From a checkpoint of a small image captioner.
Model: 12.2M parameters, 64-pixel images, encoder arch vit, encoder norm rmsnorm, encoder activation star_relu, encoder patch size [8, 8], encoder width 384, decoder width 128, decoder layers 7, decoder activation gelu.
Training: muon at rate 0.03, batches of 64.
Data: trained on rendered landscapes of hills, water and sky, 4.4 epochs.
Rows from block 2 of the image encoder of a small image captioner, named by matrix and row number. Rows with one number belong to one neuron. Each number is 500 + 25 x the weight over its row's rms, rounded and kept within 0 to 999. All counts start at 0. Numbers have three digits each.
After each neuron's rows are labels from the 100 images, of 14976, where the neuron reaches its highest value: "patch colour" is the nearest of a few named colours to the mean colour under the peak; "responds to" is what is common among them. Only what is clearly more common there than usual is listed. The data: rendered landscapes of hills, water and sky. In brackets: how many of the 100.
# fc1: MLP up (encoder.blocks.2.mlp.fc1.weight, 1536x384), inputs 308-383
# fc2: MLP down (encoder.blocks.2.mlp.fc2.weight, 384x1536, transposed), outputs 308-383

fc1.756:457477484513449567525477507473505519490492542514511492492499483458488514490479509483524485516512483444486468456490503454481457490431541539492506490496535476492468466510495512524503504444464485512510481466488471509530485502500525
fc2.756:534503475516572531508511447495481508491546558473489469488533529478492508514517539453498510500502483515510473497543514448531504481547507505487473517487471513480446493475505513523500500516567473556502530498497481508497457453539534
patch colour: green (92)
responds to: overcast (73); green hills (55)

fc1.728:491520554488531511507442508524555500506533535503518508455529480483497476508506538517517502511507483483533466519491494490504492503486510509497458502529486453452478482509503528543489441464516498537525471500509510500531497480491493
fc2.728:474378492569513513507492522473510519507518500464512517511507521476482509480491523527516517523504507508538531526440548512499483477484483492489548544462495552479493485508466505541519484570513477532486512513541499498465516473494513
patch colour: grey (81)
responds to: snowy peaks (72); noon (54)

fc1.482:519499554543505509501518512467494510479523489489496525503522550505543487539506479485456482496498498500498494467512508504478481465487463519543479533516485525484485462473501528493500507511479482518502497528522490553516532477492507
fc2.482:461538514472498514531502493450506504497467508541552515480550556483512534441494526491515512494508559506485533490527486500522571527460545500494494447484468486509513540482507524504509493496473508455499493486466540506522449512505471
patch colour: green (85)
responds to: noon (96); green hills (88)

fc1.674:491525520490497484458490459486507526511472507483485523495518517474497485519484527473499528518498473499479488456511520502486489552512506495478543513487492468538501449496529500506481476508488496507530532496473488503469474518507514
fc2.674:540481494518500463518481497495490478548440475516501493533478499557453484498469466500495518537510513492489498552518515526520470485496501517496526464467501490468483524477499460522526492485462504482496515492480500489501552488504483
patch colour: brown (67)
responds to: snowy peaks (51); dark volcanic rock (48)

fc1.356:480478526473507506452538451531508519521490536543515549524508543459498498546470457476531532482498481495498462464513550554503557507496499548515523538515505507518489490461514515510540522528496515501498544506535496500499507470466462
fc2.356:485474488491507599468467490469482509495492522479483498521520475494485542511538512484493539533469472499492525507532536512488476503484533483473486549514492531458490486529504530513484457461507487470488498491469489492465475532515476
patch colour: orange (43); red (30)
responds to: sunset (93); red mesas (42)

fc1.504:477528529521491500443511540529440493500511492510437501496464486442482492431477493484519507521528506465499509525494461559509490524478450509505535536539516469490507493519482498489534493506531515525476493519501486495505486537515470
fc2.504:527507459463524521485502526536489500508526467546499546503462481546503510478500489481536503469494494524515529508538533488495493496511479518516471448546511506481495507512475511516461498505509506464505458520523525524494477497497506
patch colour: cyan (83)
responds to: noon (87); dark volcanic rock (55)

fc1.234:459489481497517496473516494482540526512509517497524503486525524503502457493522501490526458532452517454490515471497546505490494504521509460496504488505550467489480511532511504554489575512535469524497487483485509494521518498499429
fc2.234:499542485504486462496525541494488523485499478483532513507497514457545503506517519513509492517500495496486561487530449518514511506517548522501465465455434550506491505501496491496476533499525526504529458516515524544479470497504461
patch colour: green (91)
responds to: noon (73); green hills (68)

fc1.393:547497467490523510535529505513481466521472478462508452512516497483529479505517540516504489475517542546563487485462467546497492505497525486534461547504507479499505492539527491499480509497464483481496515568526525454474480452482525
fc2.393:532502445471539527525514540473533504528507487487536497528468545509517514439489541526494507475472536526488451523514481491509510492506523504541508493551501524497497463487493524503507497497532483497529484463522508517505507490520545
patch colour: black (82)
responds to: night (100); red mesas (56)

fc1.505:523472471496473487481462533513473537503542507508502491456495464536529516481517491510467496523512446469501494504472484458492486494530534453465515492474526480508529520520507479501470477473497469492472477464538509432494485480520493
fc2.505:518515497530488482488489491539479526522515488519515530528524481507477513497495510488499475458519487473500505474487571516552527562579478508498511501463503523511528489497432494491483480501416496523488510503540452499507552489528522
patch colour: grey (78)
responds to: overcast (83); red mesas (61)

fc1.322:505503497496483477500513443528499483503497539530450482497510518509557507509486506528450493534502479494471507530495483484549515513436519485531517490541531560460486514521499485505457445555501463534571486509476505507501517516482535
fc2.322:489430510477484504482466519440477488512469522495499531507502514501502495521508481530491478494485488491501547533506505481479499535504501504465509475527510485469522470468499490493513472473484522462544496510512512480476505504476520
patch colour: black (85)
responds to: sunset (88); snowy peaks (43)

fc1.375:487494523523511483507497519510540476473514515525491520478486527491500473484494492531470516526510477495493456461556533477527526517483511498505493498512536471525539508525476448439535519471540525536536457501521490502482503501459550
fc2.375:458531459464538511502514491478488462479496483511502494507519547529518519505549524466476527520466499535552516512504505504516477479522505483524506494485494486470544493491445496505485517564527492534546513509535548519475520520497470
patch colour: green (57); brown (43)
responds to: overcast (96); green hills (80)

fc1.24:487489514493495515534526483497515533465485475539521516547472490484532474551523520478531485480514491539511500517512543490494506489505493502506511508494471565465524507487498448518512506497451469503516491448471516459474502460556533
fc2.24:500499517463508469530500464444500481481514482478519467508465532531469509550451536517522521464485518498461535508513568506544521499496458507488515505498493485509497513506515489513491486518483519488534504532492528473515507581457516
patch colour: grey (83)
responds to: overcast (59); snowy peaks (54)

fc1.726:461525531505530496485470568568504524500517524497471493487454466405534524509509516464503476541531495505502509519500554455489467474548472506468510507474531566474482509513481529486488473439494510536522512497458492487527469517501465
fc2.726:507501484508516444552510508488534512465551514506484516487484549527540470506467497484488526478493485503531485529553522495509521573487504478506475498484464475454459507514478455521493518535497546511496509467485488519537462530507489
patch colour: cyan (26)
responds to: noon (100)

fc1.330:499493533448524527500514466522547496501502533541539504503542479543535488502528452452471499486462528518524496517515506536545474496471523525474463540485518481512499497510500473495467506531463522521474554503514493502515513530514565
fc2.330:520483469497522478518554525536487544543491538467477502492483529524476578500474487521518512469517512475452540488511523490508422519522465507537497507508458477483476487529489439549507439516501533515474510516532482519504518510465468
patch colour: grey (77)
responds to: noon (98); water (98)

fc1.28:516507495514540534541477488485499505530516507497512472438519533507509515519472503532500526503534498503471472540525512506520498518437501503501487511515454483515471534527478504504511505535482505480456499454527513473472518441486468
fc2.28:513490516544493510538492521436495484522494489531488491455509492467507507493501513537503537481492504542480538495498494539491498482510471488539479541533496525485510506471493490498455521456502464450503519530481507471507540467512440
patch colour: grey (99)
responds to: red mesas (95); overcast (86)

fc1.153:466483518503497457544504486486505489506500495504485498471447556515488448496509421515465514488531499498502478468530489504523541524533495527499467497476472483468457521506517490496461517474509553504527501475482520500521467475487531
fc2.153:476515525479516529521530535527451472513488521496498505484482486528476451501518488471508498501457516534510495526492491516522504509490502524514479506492478492560479479522547468503484486495535471470457519519495504484569506500498502
patch colour: grey (92)
responds to: overcast (67); snowy peaks (39)

fc1.480:506514455517499525476496485561533527499436488491517464539499490489511492452507476512534486467502540488519540481538506520481511543542480478538490560492472505509460496506517501533464557502534503491493508482491470539488505517469521
fc2.480:530486510464524473511486508453523465492509444496469506442519538523523481526502538534486483504470480501535523510475478478473528528497529489450492528482480522498495494506469486482482482492438504505471478496493493527552508491529542
patch colour: green (54)
responds to: purple alien crags (94)

fc1.685:537486472540561482532499513496500524503471503500442524496471508491488466478497515509556450553527504548473483498485469511559450453520501503506489484488497517477516531501500494489524455540502515475500512530493506558502525478484509
fc2.685:469527514549495471482498492500513499470470462536475485513523529545510546456492507482500539540510486516506489498489494488517541470498492510494529461536497462518508562511525550522497454493499482500548545501492476494510496480490505
patch colour: green (66)
responds to: noon (100); green hills (95)

fc1.560:503530454502505514526460505448523545491522507492527535505493465500506460508496479533515544498496491535533510523541500499502495490502554484487488508508488492502493551475518485494510534505513470525478534520518503507505477492510510
fc2.560:548497531480503508523530486527558496442503528509490482494503494509538529508478452463486454487511512519520509498526546507519460517531490502500491503503482474512515513510533499507529518470498488486494496501514481491449534496428499
patch colour: blue (41); green (31)
responds to: night (100); purple alien crags (96)

fc1.14:482476495559497493510536489492495508490489497515516487480527510520519499476501467486465523495477513482494544508490504490529524483492488496509486526478495444500532502549506528499496495454525506494474525535465522546504507500501510
fc2.14:493511500510474486512527458497495486542476480513461493463478445480508495514471530532517500518499522521506517503442537490501513462483495508489523505503517495495487509487475481540515469488480526534479545497510457437508501479494501
patch colour: purple (45)
responds to: purple alien crags (100); noon (65)

fc1.413:549521515504545514521477461479508501499525509527532480490506512513501519488482477494453507502546458517510487483519515484509507522558494508554511496536473475463539523498495493506509574528487522497537524494487502494525461545519491
fc2.413:450483484500476558529522495472528492507523503546489480478494472532497488522477510479513520486506527473485517442508516505478523521484488503499465536473495457548482508474485481520454522472469483494527526493510506500474543500470464
patch colour: black (94)
responds to: night (92); terraced slopes (60)

fc1.598:449542508481488539479460515490516474490496480518521529512504530517512501492515530468531516506505493505491490519489525458482524458525497514504497502467473500483520512486482514504480497526445465457489520549470454442464511520507522
fc2.598:547472444509461477495526487481473491529556580479518459504455487481466504471489493521491506541481485471514511531474505553481503508439476533512493516499497490513484482522534504520501519504498477547449496450479530466513540472473520
patch colour: brown (92)
responds to: night (73)

fc1.412:495455476514464510483512475521478544496506513451491470524539495470503488521493474470488519500507511540547508504507485451457456507559470503514476522505544493481456529535495457481529505512459475468523470534471509497484561520482465
fc2.412:504506503555542510552499490509470548487512523482541505508483508458539501498503524472490495512509489513498497530527484504475504508460475521536506521545465480477505484477535494494498516543449557509508470508515501539516539460502494
patch colour: blue (31)
responds to: noon (83); purple alien crags (73)

fc1.416:498467532482517533522514463534511500463514509499466499491502485514507524504509511468458469479473517519523565508497504503510525483450499464492519467506494509469525487477525479469459489499464483515500565532491508524482479483529507
fc2.416:501506554501492498515481509513515473497488509532555520512495487498495502562495501528469486477456522497493503500485479544452510451514513454475521463485532509484455484539509493494500530532461540528479516497514539512500483485491516
patch colour: grey (56); brown (44)
responds to: sunset (85); purple alien crags (66)

fc1.640:477505521443456481495539512453513564509512476459499527502531486487492496485467472508493440514496507508533508528476479483476485475487528538498505478496483496487491446511494508519508525544522553494478488502509480516473483481491510
fc2.640:509533498544474520507489490521478530511470525482514510507500495489504547480476488514490478497545474479464517523509498501517462496524457516509507504551421469560458480536483489519495523490533508497452483506443498474457488486506515
patch colour: cyan (68)
responds to: noon (92); snowy peaks (71)

fc1.407:493517528493487497481500488516492477490519518502497501470470516502481517498535531522509455470489488510488501524529476561489467507530505510452469468543488510480473516493486544484468523450485470487483468471539520480506542475503465
fc2.407:533482492478443528510489476496503519519460558493470491475462509475505508509505488483479503478478490516504487463489510510494462490527478516509527510476536470545521459461547471457491514514513501472533504513484526472493526484501503
patch colour: grey (91)
responds to: noon (82); snowy peaks (78)

fc1.642:451533493467449482467515491504477517496492470467491510519464513544462516531500514569490565492435486486538544528536527489499496511527537516509518503518530518526495507490445456506538448465492477518474507496473490541468498521457482
fc2.642:458508484507488540531508423524499488474506518465545493512519506490499539513499453470478503486518489524497514516550510515493530535490556480506512546489492526482497509473549501508496503489541482469539507509546520543488515517459469
patch colour: orange (97)
responds to: sunset (100); desert dunes (61)

fc1.516:492457441510482529489519492452511469471547540480476521516474494509462506464538495512505449518550460501465494502498511459479541557499483554495513466494509515467478488500475485481494503477536515470516496491500516529478494508561496
fc2.516:503524527511485497490495446538514467502471503485508469520460465523547462511509509486472517454516533558470539473508506497557511455476528467486476480499525456520504521459484514498501501497555503512446488493504493545488460503472549
patch colour: cyan (36); white (34)
responds to: noon (100); snowy peaks (53)

fc1.760:538508523506534490491524506466518503532545471500509498514505493481510503517518481524504477466489479447527439510495524452477445505507478527489519490523523476516514418541506500477491508523545499493540524487504487474508457515477489
fc2.760:492484525476524516532502462487515496539525539494493488505514509483479503505505470532496489492566513532467480488504464466506502479500504493459485483498513486495508495451533547511559478505457512500490476489539473479518522474518593
patch colour: pink (72)
responds to: snowy peaks (81); sunset (78)

fc1.136:478457531514494514532502522480502520454498521479484490511528473510547477474511464490525520487488513486521507476565489503464515524421512516537494537465450473511467546464543457526502505504488513467523476493488463517512509480518481
fc2.136:512563466539491523506545517522484463439521507521528539565532477542542521417473475474510487488480481496518504504477498438508501500548534475504531481535514516529464499499525490507491495505524457513498499510528479499474510479453496
patch colour: grey (100)
responds to: overcast (69)

fc1.317:494494463534458500490507519526475505492537518500495518496504481462462545508479540510524528496516539527487469483475533543511489568552479482462532521476543525501435496502464526477482483509484481475454514485493495465524524517554512
fc2.317:503477510534468490475496504483477540476443489501491504509511567521466489552464509507550519470478472538492508469443511486490449513530517528543475498512533510443492468463475514531455529489515512454521522488475539503490489493481514
patch colour: blue (64)
responds to: purple alien crags (60); night (60)

fc1.696:480484481471496479508494482481510522543488552490522513527449467504507513517533492545485512497494495479501515559510452497534493446455483503530503483494516509497526489508502497498537515513567501534494501485521495509526517487489525
fc2.696:497522487484468474516485497565482495453503472549494493483499495507456478539441508467521484493461497510551513516518505478489518540507465533506459486542480482480461544456481516500520480524488487464539498523482498481510535480492447
patch colour: green (53); brown (39)
responds to: green hills (100); overcast (97)

fc1.705:514478507475472504467516503462489513471509476500517453463477478504489487483482492507473465537452530517528526506496526528524510495497532528471530480524502534489508489498496542498495503480492488499532483490504469500510497508491493
fc2.705:501536492526505495504434488486508466493513467501497529498475480496470524524521500485515517557502460493499479534514500453502499540524466520501464548489480494526529494488460531445491484460477506501525535491496517487471469503481504
patch colour: brown (96)
responds to: sunset (97); water (83)

fc1.436:478469506509518488499520521503505496521516506517515494494513506490507498539507500503531497501546515497464530469489528458482516487484500549486497494523541464476526479552496516497506488458437501458511483526514477508508532504530463
fc2.436:485479514507487502469488506480475547464481507468448503513474483535522523491519481544490501503516469496485495459492509493496519500510485508457525443539488513524505494530496490571540502485469490472502466436542502474525469502549482
patch colour: cyan (48)
responds to: noon (96); purple alien crags (41)

fc1.57:493560505513541496458489487535480496504469508475509523459516488515457536565476511544496512478474562504554538478460502492517451491482479456553483498478502499556516494524510472483516466495530475515513554474526518521476575466487509
fc2.57:519516489528532526506458508496521503533523514464475497483525503469476545487505538505565511517548509433473466505526509528456543489479506465500515514491470509498508461526407519493455535470484556498521493451473468504516506511500517
patch colour: grey (93)
responds to: overcast (52); desert dunes (37)

fc1.757:438469496488486511518541509467475508481500528528516521493503482498511478504502485446480503491531506512449521512523525517522498409524522527512511525474515533472534488503485467494538518510530519479484473504504543510474525502505507
fc2.757:534483488509491500471458516530520486481518525513488541513476526511500556514520556547486477522467513485532505520483546503513536482481493474481471479484492558500489497494520474531495527470500503506511475509519534495481494451500518
patch colour: cyan (69); blue (30)
responds to: noon (100); terraced slopes (83)

fc1.438:494474509484512470488505506511518520528468499493465546456527476511468515529478502542489514502465518478508519539466530499521491490491501557503544471502489500509516528557533490511488541543474498505540508526501487551468488516467490
fc2.438:505491457447462540479502508518503516484505458487514513494513504494539524505507469512492475506496506476527486490461515512477526485473453475463474516515495508475529472476509511484491487524547475495480474479493506496470548507488498
patch colour: white (80)
responds to: noon (81); purple alien crags (49)

fc1.533:472541471503493501505507458488500486539500493540514527511486506516500492491513506507492485512490527503471569510488474529440501475506519522490538493472512480523523493509484511524531481482513509486528530517462553513491556473512505
fc2.533:495485494469479471514527473448459516543486488466464544536493512477523523513493497569514493511465513516534543461522519503495482478522473502510495503485516516478473495531498511480495499512534504489476531497429494438500492477541510
patch colour: purple (48)
responds to: purple alien crags (100); noon (100)

fc1.704:452480469522530520518479537505480456466488513455540530456529493499540553510480523505499443523516493488500521487489473519511549520515522523489497517467451516510497485525516471511495490464530477523489486491472451518503522494499499
fc2.704:438514536500511460537514494518501471508522468463477531455478525488470511511518506478484488501536499533533474473523516475493527490492496498553496492501521457524460532525518483447510521481484490457459514512516476509500524499521487
patch colour: green (98)
responds to: green hills (100); noon (77)

fc1.361:499515558519470504557521485509456490527496482472512485487492468509521499501483484475506527546533499512516485455495570501494518496537482504492499562475516486506474496518574527482510498523497498476479537507456530521471459553485494
fc2.361:504504510535464494525475507487509480466539504548480495494495444460524474509485541541520490504539464488507487532497482513510518515539509496513519518521488477472498481523507508507506473502504510494506515490485495473496459461480544
patch colour: cyan (28)
responds to: snowy peaks (67); night (59)

fc1.141:477517523485500500474496523477495536466533465506487500503468510504467480432476469508498526476535515490488502460526470492511526488487492511475516504557443442500550508479531455504479512506476497510492441499499527487513501476477526
fc2.141:482495518451489528484523527535488496506483505483533495511516478471470481465493511487482510520491541513538521517497509521475492541503487505520500506545514463505484539513528468476529500495544518513497500507532454461498506517535487
patch colour: pink (28)
responds to: sunset (83); sun or moon in view (45); land: snowy peaks (40)

fc1.135:493523501475526498541507485511479512534481493477440540509454479526476527491494477477504481475467508536467500500527499469507490520504494514473549513485494538497497541463534517498511478531522488539478491519507488483489482522506456
fc2.135:510515468500533528503511506520469489478491498507511514481507520497540453510517519472502514504516507498495518496514473526414520497491555457500505462509524500474506541486510494510492511463478483487525533452542514508457554542487502
patch colour: white (83)
responds to: noon (96); red mesas (67)

fc1.428:508522510511466507479482488492460472525454481486485518483542509514498477523537487465524525499478530506522526534508488437485522502493510448503541483477476488532427536466498480508513531474496527481514509471495517504491486508534563
fc2.428:467473487514537463451487468503518506458480528471479467488485506521503466524559500511482511510498506506500488489468477508487536449540478512492503522472519484513533491492511485521552490488528492514421481485500530477512534504499485
patch colour: purple (31)
responds to: sunset (63); purple alien crags (58)